python train.py --gain_aug_db=10 --input="log_mel" --loss="sigmoid" --embed_dim=256 --encoder_inner_norm=false --text_encoder_head_dim=32 --text_encoder_drop_path=0.15 --beta2=0.95 --eps=1e-08
Rows from block 5 of the audio encoder of a small contrastive audio-text model, named by matrix and row number. Rows with one number belong to one neuron. Each number is 500 + 40 x the weight over its row's rms, rounded and kept within 0 to 999. All counts start at 0. Numbers have three digits each.
After each neuron's rows are labels from the 100 clips, of 14848, where the neuron reaches its highest value: "top examples" is what is common among them. Only what is clearly more common there than usual is listed. The data: Morse code for random letters and digits, with fading, noise and interfering tones.
# fc1: MLP up (encoder.blocks.5.mlp.fc1.weight, 768x256), inputs 208-255
# fc2: MLP down (encoder.blocks.5.mlp.fc2.weight, 256x768, transposed), outputs 208-255

fc1.284:525532548517513496492640500469429547499482514592455476544560517467531496494533541466457426447500555495492557528453467547547544542523552457413481
fc2.284:494513520530531502469430434523512512496452450556471547484490523527445514518440493456404513558441495482471526463540514541555377546467474450481468
top examples: the character "r"; first character: r

fc1.742:535566484426418514531516544527501456512499521512514538551456485425508468511495546479526450524566547480420456544473488519585442565490522501518479
fc2.742:538467627504514473465528531444511508450533477536447486496484482534477531474535476541504501498556511444479517573472555572578638548546452568508466
top examples: the character "4"

fc1.478:540502574466533412455432503460507462484448514517451510459527442515449513487465589480505430468536453484475483472502506536449525459448477535509530
fc2.478:570544405509508484504507503460489487489522538522479456534416562473557474478465502460565502561481505460506659516580530545472523483489481544556496
top examples: the character "4"; speed: slow

fc1.39:503545512471502481480526507477463536482458519432482468474453535545417504412461439454480506459569482458491510488544514496551509475590474510504510
fc2.39:532487501440552484508508546469449460574476477453495564480545451580568436566508544492524474512453451555552498526514473462530561479524540447562601
top examples: the character "6"; first character: 6

fc1.229:563478544529441556555482525565429472586459504571487409502589497450539473466453539486471474458517567452485513472512491511492493497563531454480562
fc2.229:538587515522558530466499439418491484449489475563529504436507470561464555475455516444463473510492525457496410568489473497493467510494540465500432
top examples: the character "r"; reverberation; the character "f"

fc1.564:565478501487427528547474458492487523479481477461500460438505431488478512442584496499551485539475562517540556476486549473436556450508513472456514
fc2.564:472462524388506479526490523490487461463484532525487451554526482547565483475424487492584493528436472561557618483516485465578513488506454528515485
top examples: fading; reverberation

fc1.576:465508446548469468536454493520541526521524535529473450469443419541484479472478515469451462529542429439427515551492556482502450478497481494495549
fc2.576:502499465512503503533513489480534531487436504500462623477506585472541417485434489564527429526456513484553530458550505473511530418508494399466442
top examples: mains hum

fc1.485:522541558547541509516508561581461523470455465415494476476493444477503391544570452521511485546549584501470508508536559533519505467504440485461489
fc2.485:469484569490531429543556526500580449430439535498478493540529521476473509503424518557452493518457484431487608503522532563523440479542572521482482
top examples: the character "8"; reverberation

fc1.286:507490520499578499522563411487493469568561545561439536430519442530524433454528578520536527491503527483516490513427538443512517497505406532566493
fc2.286:466505555556447513563498497505479476430516413554490481521564478496518487428425498549512468516447521527523546478471577466522474456560501492530520
top examples: the character "x"

fc1.243:531440557470481533548461536536465522471533480512434479499505550513468524442562525503508368471541507488485489526592499506484508513466536510552523
fc2.243:487479482524425471505488397456565439468476498448508411512555498491445537521448528456476560502535571473594483453514419466535440447470504526489528
top examples: the character "z"; reverberation; the character "8"; first character: z

fc1.584:511520508537477508510483493563558508547544528535526529509504497478565552585485404500528471518436515455510513552475504495501466503431546552476557
fc2.584:496445392502537519508500501483475510517504503527512456468463560462534437482518513465504505528530499508436485490502486502436600533545380500457513
top examples: reverberation

fc1.356:568469477500501547547451570514516532474463525507478515443578578452463471528487516524538557433514485539501563489475419492503421475477434523524490
fc2.356:471514537503447500472503403493480485422509479452448466583528489479474445423434493536536509510502514573580497575494534456486507491458376420526448
top examples: the character "b"; speed: fast; the character "7"

fc1.73:450532483512513477553505556474495495516533515491567519477466489429450528451518562442432502478600558451494613482534557416473567529588460595525434
fc2.73:537488548526523466490522418553455534452502480528504507542569496514495473505490539500513459546475430613500511512519482514492470496477482514446568
top examples: the character "6"; first character: 6

fc1.307:477495483460487503502486440548476511449477511486492492445488448420487500507532539468493501480412485441485503503444440441455560488473527453549447
fc2.307:453576440443483503528490494454519470498414490507447527527514531504481485545628519612393514444509485502522488557464490492445474499540447540503547
top examples: the character "r"; speed: slow

fc1.568:528466491561519529529499502526497513506592493606574481518507485554455518530461507494511506475487461434526539472516474439530464437518555507523502
fc2.568:517436501498537521552468493456562452448432519515506530465517544493550518571567488514505496540512478506531514519510521535467540520451496505411437
top examples: speed: fast; the character "8"; the character "0"

fc1.581:558460547473489494483548479467493468527499482502498508469536507512491491533517518500492496408539455497519483513544504543545451512526483478536537
fc2.581:492445434497473448503444503570524509554477471470565494529477459460486536525381453523558534436548518526468529424409503567441535452510467465491430
top examples: the character "q"; the character "k"

fc1.120:513565481423459537435485515482487500503521486477477528491521546431505572506449454513517527439443522485480503585547492490484562498526501580464464
fc2.120:496480485526411484425522536554456484594501518536509526469410519428445513440432532505500480524441520469477515446514453484535480581524518506466499
top examples: the character "t"; the character "i"; mains hum

fc1.682:468480527469510508470467560524483487513477539572512569522446523553524477476557468535503522505487509458496509452478478503465434533501518532547481
fc2.682:549566510538497473493471545518518423547528511474446484475441557502484508443441511477549471514526435504539414490489454560487523509553558530496439
top examples: the character "0"

fc1.9:524439555483532524592501500453496539475516498505509547426485546488505492467476470483569525485570533504479475469462536506405505475465475510512512
fc2.9:550484493411455573405597607487497544509491530447507556590514539502509465514418423488531506492508510540480525481479506474516470523525439468441498
top examples: the character "x"

fc1.604:551523515499458523485442495569473511514521606522552454501512537496501516533519474473469540490443558467486387409577476434491481408518519509526505
fc2.604:493489472431495575438495537456559437534484428553530477519542498557497490453448453434496490478499509498470485510537504479451491625475513458561542
top examples: the character "t"

fc1.406:564446512479410485575470503507415453557594501494567493515493543450565501466503500542465519496472529510468554477523507481510495517545460560506503
fc2.406:502473491543537533476501509506478465502552549471449510496528579556516516502444474472514529538549502457468564541460477551397398501519512469575514
top examples: the character "6"; speed: medium; reverberation; first character: 6

fc1.96:541509551436519540419531546523532504501476570503499550637525439454519476508514571534541454528537445522520461554505510531502541486508542453508470
fc2.96:508491513462470538661446473510567503492453488517517454462481506449519479467521567511526564522533491517522488432524499501444461518500551582516617
top examples: the character "3"; speed: medium

fc1.739:468498526505537506450504534503569530509506511539526458460562564513467496524547472476524476556523471467566487478449509464506456472473483457398499
fc2.739:495543453488533548480492459414434495475470504495498521537477496553463534509474494533505526493524477466469490565566457509510365504567559487513457
top examples: the character "8"

fc1.151:465523514493526490518515436502462493461479499600484524522497537474491531489510451460492456508455581507490474490399468510406485539484596506537564
fc2.151:511492563458517505502536579466544441447533480527474457507471502362549562522501466561514517428501462458511543515433584526488480565500463499487438
top examples: the character "4"; pink noise; the character "s"

fc1.643:512529477503497535528503534561580456454458484550543544470401423493471508535533493522525409452570491489481516493402512502457448461506448513478488
fc2.643:521547502538471455571533493508490466566476459480518581497528475513504409461511569454551503430446441502508551408470550476467539440436489442530497
top examples: mains hum

fc1.146:539503551505508564568489529540448598531448408439500531491519492486442466444504489488482496454538523596498525601556507490492556446509503495485469
fc2.146:433488553501485534502566468455496524476489536527582465540462467507476539497445443515495577522450510430455536535560480510482521415521497436545427
top examples: speed: medium; the character "g"; the character "p"; the character "9"

fc1.161:454454564485530502486522508463474469543419493490541471488511470467521457518508515433459517474496457477465502484470525492440481487530457467486487
fc2.161:442500509495483520524512434529395489525504502526467496572485482509432548506473494445514544547481528532509440521462487490417457476467447513459611
top examples: the character "6"

fc1.363:548541550471466477442452479571494528468513466536460476545559531608368576428450538554563487562449551562481451503491509501487484490438509510479494
fc2.363:558494490473407442424580555528457553526514524448440445509462500526503519510551475462498413485579474444494463425533517452485517598461455506521478
top examples: the character "x"; speed: medium

fc1.758:476530502556480478504521511487570546509505441491491470516564492501536524515520523492524479487468479486501468495491496499421468445472424472557490
fc2.758:547457489509501542478487425486524534528518539461570491584427511517517517539545461494529525494480511493548478464455485496472507476495513525565486
top examples: fading; reverberation; pink noise

fc1.506:508462557565550458494505436466489463514545546516484556506468506531524489514593537502481502424471501480539597528508611456499569503543451474505565
fc2.506:526502486521560470528439495561520519390540454498419449507463480522468535474530513557431499477581528574501458498484492523452538504425564505497494
top examples: the character "z"

fc1.145:448507505541496506495472550495470495563548531522463475594496519548476492557525551515489532500539496484515545480463500494476501533504504508537447
fc2.145:498588517532598441608538486504529511483501445521557508566487499483508525506461448438485468549516479579498450476524465503493550537438488508511545
top examples: speed: medium; the character "p"; reverberation; first character: p

fc1.144:480473533478424497524578538501520482514483501528440491505495472458528491510437508483525470434521550502454552415527462529491524523538523549548505
fc2.144:505489514522504510466438459545478555498481524533539487556515468521498505499536543516542528493552539469474477500489483515496461499446408430534567
top examples: the character "c"; the character "y"; reverberation

fc1.175:456468528534475537519470443555484509532471571444454576423516454541527499457543526530418457476483530439424471452561574509436415526512502494561468
fc2.175:528549495532531488537444449526496569579450468513481490499466500429532460495447430490477486514553477559519517574488476484501483528513490494521491
top examples: the character "7"

fc1.347:492512477505547540549501557546509570456560533468480509531562498499575458487570472508529442508481508467393533574503509548451440522525516540507480
fc2.347:517475551550497562549534538516465478527520490512461576515569483543537502506543461570498472427510434510524557460506535439551517507463556480495451
top examples: the character "c"; the character "k"; the character "y"

fc1.272:540514475483538518487429457540545430536451454509404505461555489563387434581559524486515514426511441528462473510488500555529472516531538452519463
fc2.272:488532538495483468584525510462439541441476477502497546498522511546502505560563477490513493462468505441459446426468527539475548483530526457481521
top examples: the character "c"; speed: medium

fc1.391:459488517476517482507516561517502461568573503416509548489510515466569551600449463496562483578454575503488524571464445535536508499519542518497542
fc2.391:491525487478495528449594471464451516501481471481455478484488448483480480494541489495434540537552493540518375513480507577511491480566448552475598
top examples: the character "t"; speed: fast; reverberation

fc1.435:502517502500545473477511489462558475521495504467474522604512498515462511456456500530529464471457498438520456516503494512525520466513451406455490
fc2.435:546404525385534449515524504490514508513474517487546425427454436526534454464495505411452563547565516502492466515428507474555546490554479515496525
top examples: the character "t"; speed: slow

fc1.480:511555463508515424471562480450557516477508494397492475499512524515516552566469550533505492499526530416468462517537551442579451491439510547482486
fc2.480:537454542489433566530482508540404498468537448511500490487587463478560515570489444492488533521442509508534454495516450464514539442468523490506493
top examples: mains hum

fc1.400:530510485519511495538471502513488543489452511475538489519473454475527531520442550569517485522504527523515507440572518518570491436495424512490513
fc2.400:482552488509512470579527448547453486487498518557483519561520474530479533454630400533471520498549488452493559529525484463538465516599494485459481
top examples: the character "4"; the character "q"

fc1.754:430497538464518473428471465508535552512564461550500512529520526489457563522562544519590511516464503478464472483558437523583500578502538432457501
fc2.754:535521485465440521443482512511365502436524488428519550501527513450467435396515411436554515437515493472548483477503464513509476465504516519521446
top examples: the character "v"; the character "4"

fc1.109:549497462542520448490482524512539535508489546462485513424514518467510504436559413556484463493571531496510550453541530482527516499489517542442538
fc2.109:509511492529477524499541496476506487484510517517454532510538538435476534455459570504572528513466517470544488490584433482582624449480548474469473
top examples: mains hum; the character "j"

fc1.636:459510537452436550505483518473533451525559490490507463527519524527490578471479488467556505499536497600464492460533481501528497572539578445502509
fc2.636:554484447457514523483474506525466591519509490536434502545498501517493465507525500505509509504457508544534427506525505424480505473442538522493468
top examples: fading; reverberation; pink noise

fc1.298:462431557482471454546526427502491540480505485467476464527470422470523500555397464543441454549491505512463557467555458487481468496533456509482482
fc2.298:477544478452443563552451469510555537423480472489477529538517590503444585565565504490511546429542506445512475510494490478516498523503530541494466
top examples: the character "3"; speed: slow

fc1.455:517450573588499514503567526575510560463506414517515448488488506467556474506483445463532516509498470557525520534441512453506459515414517544502443
fc2.455:491522572476513472460444446462505480563522506528475512465465499498516508453519513465540401442468485509507569470494497470505486505495479564486502
top examples: speed: fast

fc1.5:463590530491506492547495489440564556465578493493502519484489518466477469510524478469546496503527500589455485526440522486467501508503500529568463
fc2.5:518537474452501391471521563471519540431435518460492442458469468541476487526522450432550506436505516491507547544425480468538516469522454451467456
top examples: speed: fast; reverberation; the character "t"

fc1.765:489566498525538517446469533567575498544472551499453526548489529532478526518513493584499501522485463480522419476523507437483465430510395486506494
fc2.765:506492432504539479510484463448471496467542580519556445452448479478497439418489549490451489509516579406576373551480466509563519460466518498477519
top examples: fading; reverberation; pink noise

fc1.83:523571594501459517504508522456515532489487528451407442570551541536462552526520524558472501405534433569529553506486505447497545494538549527454503
fc2.83:474515534483458467497517564514438505491523467517473540430489485530467504516419448427523557438469438517486457450397492470508540455508469444524477
top examples: the character "z"; the character "q"; reverberation; the character "7"

fc1.421:553519532479585485519397542566551468458508510493483492512548510485464459514507494492546513488547499539437462412544520480450524463551548535531519
fc2.421:548466580581509458535443523485531536541487528507537565475508463500525463537478472512493431535494477556457454556540519501480527497533511470547534
top examples: the character "b"

fc1.440:503490529485466536505465552497487514453481478460490500480493566462539549554423476481602476480489465524450482511415494510521582409453534500520521
fc2.440:536573486503443539417463503474508497475487497467491513539517475455403523565452475531528432501497561452490417436537516514523554510521510520523506
top examples: the character "6"; reverberation

fc1.68:474453554477483507551523452478440512547498524510559496528445551451525517503557501541486488502553407531480510504476541491480468491484503523497531
fc2.68:397558551475461541530451503513506528474497519520535515515573512532507447506477555508534572526449497477528499457496437539476509490477486556471515
top examples: the character "q"; speed: fast

fc1.176:519470544484509508472471578490541471475416505525481484459495520496460589524457452458593475501494473494467520510505501533492491550464569518480480
fc2.176:434518497479466604538433473494463541576432505563547497548501505528493474516535420436540465490516450468511458451482491493507452509457574525508464
top examples: the character "5"; the character "6"

fc1.156:495456525435495514485452519521514524440510512445540414522504469472474491500488530575573468444496558494499418502539506583401494425482449517551555
fc2.156:553516546449452485478537514518424500506497499399464497602599553480585481440496498526507549460560532529506536467524512505518544548475478425478526
top examples: the character "x"; the character "6"

fc1.630:530558516413486484503501537462568488447455488493405470448506518542495563492517517501483489483492494536531563423503512480511531609476543542509461
fc2.630:459587520542484563579542492495480549527525485541463513509453522483511555479557440527544485496464449473453492462491531497558498500532511475506514
top examples: speed: fast; the character "6"; the character "c"; mains hum

fc1.585:479498516499447496502473465490537511551491468465509483510514536619485554463537465518515556493536574428495491529498458518507462550547491500467516
fc2.585:421411543542520504572458507454456463513554524527511480454532513525515488470523539576484510466495484491558466544526470501524576534485436496454446
top examples: the character "b"

fc1.36:460487515546509493555438526537506589493427532520536487457395476538497553464544470492497515472449489555533474501475493522511502508483514494540424
fc2.36:492534460506533496597449433497571542522486532468576515492477554560461470544525468529489491484544517499452532485471495429512544496517488529475555
top examples: the character "g"; first character: g

fc1.448:492535469492489532500510548575482558470557526457491538529566528473422520465502496512508519557588523502522523540538523413525493584486484496573497
fc2.448:543470597484498496485558496502507507515482517527522475530545532468579484529541455559555502525442393513464539523461503489443535506457493526497423
top examples: the character "5"; speed: medium

fc1.373:479463539510502497534523496489623522461458461508486516470406506503515446509538503584538509415558498454550484466470590490500507559508504512456450
fc2.373:502523553513507496452435453571477499488476524488424534481399489525587497492460488544581412519461497507557403460528455490415492476502473542522524
top examples: speed: fast; the character "p"; the character "9"

fc1.112:483513517471492524459473545514531503487534509471526475443477474524571497449511508492464462540504523521491533493604475521499470564520481509437536
fc2.112:517489457543552529539522509462502521458464429445482524498527432533538510487518482481490533544522508581516490521519423559548532525485492481515523
top examples: speed: medium; the character "z"; mains hum; the character "7"

fc1.116:550464523591449497445483530496470485458540502543526530469418567458514496484488505550476477460552437495554536472466528525510585469504555530529563
fc2.116:485485433505527547598469516480568448504539449551548459513465538540500506509477493469544484517549446531505487480497468494500488469490591426500537
top examples: the character "3"

fc1.182:486532509492468544489561529561509493484586466502463481454480534559479551448521488514502403428521525515399400526518519520560537498432497439422559
fc2.182:559504472495547485524514568450543503491458488515531584525504492534523448496484508481545500432408545444538559510492495447483509525462542568506543
top examples: the character "r"; speed: slow

fc1.662:418518525427448493492498511504479511426552542466477497489537474512405528423545598432489509474537442519491486436517505474532522479541472581478510
fc2.662:434496394524463528531504451469378502510537521536471449562491467516485455492461448505495453437491478528524509541519423490534539590473479476478481
top examples: the character "f"; speed: slow

fc1.706:454471533518516526465511485466480544456445536524489505551390580505505456523447510441468494493559557543524506448517483524372451537462494494473512
fc2.706:483530514489403487580510422481522496563512488472528519505531507517520528496440510497551480404447517444491545511509557481458522514486512466465519
top examples: the character "3"; first character: 3

fc1.741:513504479462476515541489431541512406473463469523486528520476553461524447439418473509478510565419516531506507431507463464504536554442421499594399
fc2.741:465412507444541421497519457468508395563465411526534484490449518555478461465513540490457443457549460471487440455509494497415532508537502534528527
top examples: speed: fast; the character "e"; the character "t"

fc1.475:564501508455502515507522426567474488472578489469531554580498483500462609435501470476447527488518528526501526473501551558558495418515483508550427
fc2.475:514521486490541487535526541507492522541588555494506499458527489535512503443566476444528509492526448450385527479427495619510516432546496536519473
top examples: the character "6"; reverberation

fc1.92:454464471520486526561522513527494479558494437557473574465478394495454522477560496528468493502531505458442523432429514443507559535514499411454475
fc2.92:477428516489440506554522414482562492551454511508453447551511468522546448526498484539487509527450471507471520483445558497515487510485484529546472
top examples: the character "5"; reverberation; the character "4"

fc1.492:543551516503542544468434515492474518528589557388559482470551534542511557513539466468536420450507479575476460515551511548562545560472514478486430
fc2.492:504498521544424400565397495411530459478552516453556502558486480500507503577519508503549501419573519402512486454553568556528468503497417493476499
top examples: the character "g"; the character "9"

fc1.184:494552477531426515452477496565464586503574490525581479548484546419525579480432511486524532443398500503457480521515459532477464507519497546482451
fc2.184:536536498463458509472566544478530517532426487482493514453449529514394509416445502485572491473467392464478518484469454555524423538443510501473521
top examples: the character "t"

fc1.428:487521439498539492469503543534541514479453503523491557398499437475470465402501460520457425447465569451470452463468497466499471440451544468503510
fc2.428:451542547530440532468451508544490452501508515510480509514449477519472552435526532508501533470481539498526441496498501477539543466571452489515457
top examples: speed: medium; the character "8"; the character "0"

fc1.336:536588507428438468525522483503554495458474504606461537524511511426549526495480509490468495522513590508556441518508467547564507492460582483531521
fc2.336:496453506532526548488570555480500455559534530479499477503533518433463487492509536574505495486495510462484452516423505420481495480522440482444479
top examples: the character "5"; the character "4"

fc1.267:492503524539532444516522467549477507503555539531409440573495540518534551482519541489525479472539483473534494488491521553530503447433543549531502
fc2.267:428487477514477461593481478483470525489495526414398419530565561533486433526469531553430536458458578524470474510448469511564469453477513439543469
top examples: the character "z"; speed: slow

fc1.142:518485557518571488504504468515498507513418513489446545500570553608535536522490580499484483490527486564508526531478451522487512459569541465550483
fc2.142:496513517538512520423555543495491407515521527489473508532506450591543520514499417487476458454494468459492435526464451492561510469452490550541451
top examples: speed: medium; tone: high; reverberation

fc1.174:471447578539464461502469531516462495449492511521508484512439487418451506445493497508492508481478526579470552477468485477450483569467462509462511
fc2.174:445486553517523459494583561508512503503442427418525461484539425519485484464543526471507512477568511553492527489480470500447430523512528558482508
top examples: speed: slow; the character "j"; the character "1"; reverberation

fc1.566:577492522461528579569543515472473436499454496466509475483554498449469426542489523518519535493545530482482561503445536447510472489521527473435555
fc2.566:555466494453481506519563563533425504495468587493534492527482466514477514463470514507481402513572499461457572561464495479540501469514543505492496
top examples: reverberation; speed: medium; pink noise

fc1.413:451461533446530546481492534518460450439481490550526455431486483501498474471507521575599527553564463579476507486515383501513478568466518500519480
fc2.413:495499499484516522562473481497518501468541462543505489473542478492511532496495498453489525525484509461435444446504445516550531494499518533552518
top examples: the character "f"; the character "2"; first character: 2

fc1.686:526523463494465513498432478513499449505534533458492458543448506551508467439567491418519465484526500507493547503518391474491469458575470477536564
fc2.686:491494481482468473481549437452483429508478506524482583547483549497492422539439489453488448522481544469564505454496474522564511571525479510526537
top examples: speed: medium; the character "j"; reverberation; the character "1"

fc1.612:497564505455504500491464545494511469512511495588522504543488470562432520514487487513483531483586573485441424530440522510555473511551506480547443
fc2.612:505468481456364486471532528469462444482504547489499470471419483533540483502470489449456457467473468400512530471487557560595430503505478563471532
top examples: speed: fast; the character "d"; first character: d; mains hum

fc1.157:431581508519537427520507554458458424550476435488466524502516464406489465458506546464414573494477488505528530502527548470554498520483495529467505
fc2.157:530550457547491534494510529528488453508518488418499493573550565549552493535471472548485459461536513524532476460538483453496493473478483539476550
top examples: speed: slow; the character "b"; the character "7"; the character "x"

fc1.300:469496468547477418492537500559412539565543431482499508473421525489471538448528542459451501441482503554457455473543546484455452529495533493532508
fc2.300:526515591528505447540501467560500522536509506533447514567484469503454507473427476578553501482495525519450557483530514499511526477449473476565497
top examples: the character "b"

fc1.534:532449477455530556532522549501546375519553425525540523489500460489496519475488479572608477529572499465512535506558558421637481437555452516474500
fc2.534:581529508543540483460527381495461411462479490501442504518567507529532499530522536491417534535523479440542475441579554499439555430502552508495496
top examples: the character "7"; first character: 7

fc1.248:561545497501525499505547479468480476502540507438514581463522505489423429435462552460627487521514552442495506526499582470511487515422505476528495
fc2.248:500551553543524479449541494475532536395533528537499483529507486598525493437500483467482532473545520563495494500507486508456501484543521524507485
top examples: the character "4"; the character "5"

fc1.252:486534522508598504421489544439550434557491504512432521440490556468475433445467455484499440506511453472443450478486522458489538414471495544525460
fc2.252:436531467481483504514518553523423494463560543502433565532513552659531478504469551458488495512496497505523428485467474479484496404482455519531487
top examples: the character "0"; the character "1"

fc1.583:421486436517577522528499524462515498494510510544494576492467560529477586487457512451492500504529496509556495469492500454555483594510445449518514
fc2.583:481539463595475533499458464535523487558497523528521489531494480437502431544560448497455500472454445477491428509524531520460554506522479601490556
top examples: the character "g"; reverberation

fc1.349:574451482492371477514542455505462481501467459513531512493447517419511505505468474478449499507500531510486485478495452435501543424488436490517469
fc2.349:510458486472538505426497540544516427505488492575512477465536521577511514478475440492472497563440540553536507468514404557539575497565493539484565
top examples: the character "v"; the character "3"

fc1.404:412442452505559497483410539530512491490499522542552495470406601564412389480534524499473512436490523526507490498524512501484549504508513537481503
fc2.404:518482445466471460525465536489509517484506564512519552467523513509514536532409450491472427495531545480459461495473550422543492566492509423453532
top examples: the character "g"; the character "s"

fc1.214:453463592495476517478595496543494516520540531483452439536528513537505532469506473484516477415526557450525556490522551517456484425523471502520491
fc2.214:534513497519496478525539497410427553517558467483588513482519511475445509488536591458477479504529581592551413506470564508554471439488535526451488
top examples: the character "0"; the character "1"

fc1.557:451494552455514529541395512540550527485526525435497512544533556477448513534524564492478428408482526432518497506525402456474497559503526484546526
fc2.557:557476459547496486501427420489528506546497554508499469574505527477536554490482516561457517497528472480498463472558530467469459554532506517521568
top examples: the character "f"; the character "c"; the character "9"

fc1.394:458495445491502505534542532546447483512476470474468429541465529527553541489478532478474531446485476470428544542546509459586468526516481513511546
fc2.394:488482447495496520526465448466463497474518444481491453510479491509419513448504491470548439493535467521543456562551576592444460555521447472528488
top examples: the character "c"; reverberation; the character "5"; the character "f"

fc1.737:557523502567474550522597537562530504465435509536443512542582495432538464475580500555476438458451561452424545504536424555464493498509554547565483
fc2.737:490453515505457502528494563489465499514457519454466468546459540464482506508496452485489451544478429446493555510473438537485526442533482464513473
top examples: speed: medium; the character "z"; the character "7"

fc1.303:421467576475524558518544452504449551556462532511487529502479488501450576480453505523607525539563437461484495498519567482421509493520529526448583
fc2.303:522490482480539493485495523518506516557547456428495515542515514498452523486487506469562478454506490541429466566523491450540500376540508436486457
top examples: the character "x"; speed: slow; first character: x

fc1.412:454492544450501507497499560547475448551485555548515582468496500539486483539471538522485530555484492516447510519453538527474506464520475506486481
fc2.412:529572507542504488501523485576508478578523545550501494577468543488495504538506482458471504532435522460435381540514517525530507495460554493511444
top examples: fading; reverberation

fc1.577:499573483475475511499520447456526494429479476543485503465514523466477547493435500470510425516482508486509508542468445490517503355513537498488526
fc2.577:544493469499471521440506446500562526481527435512438516472480412569518455548501478556502533489495507480473519510482535526500495496442505477569525
top examples: the character "3"

fc1.436:576524436524528535517463582440488545472580450468506464473487538536512531500525499562407442521430531509537497455488481525504550490494585503475517
fc2.436:494433500498486508501526498514403509491585514530471500487484525468475486470416536533466500529489414525461523501574492525474572527446459538457536
top examples: the character "8"; the character "0"; the character "9"; first character: 8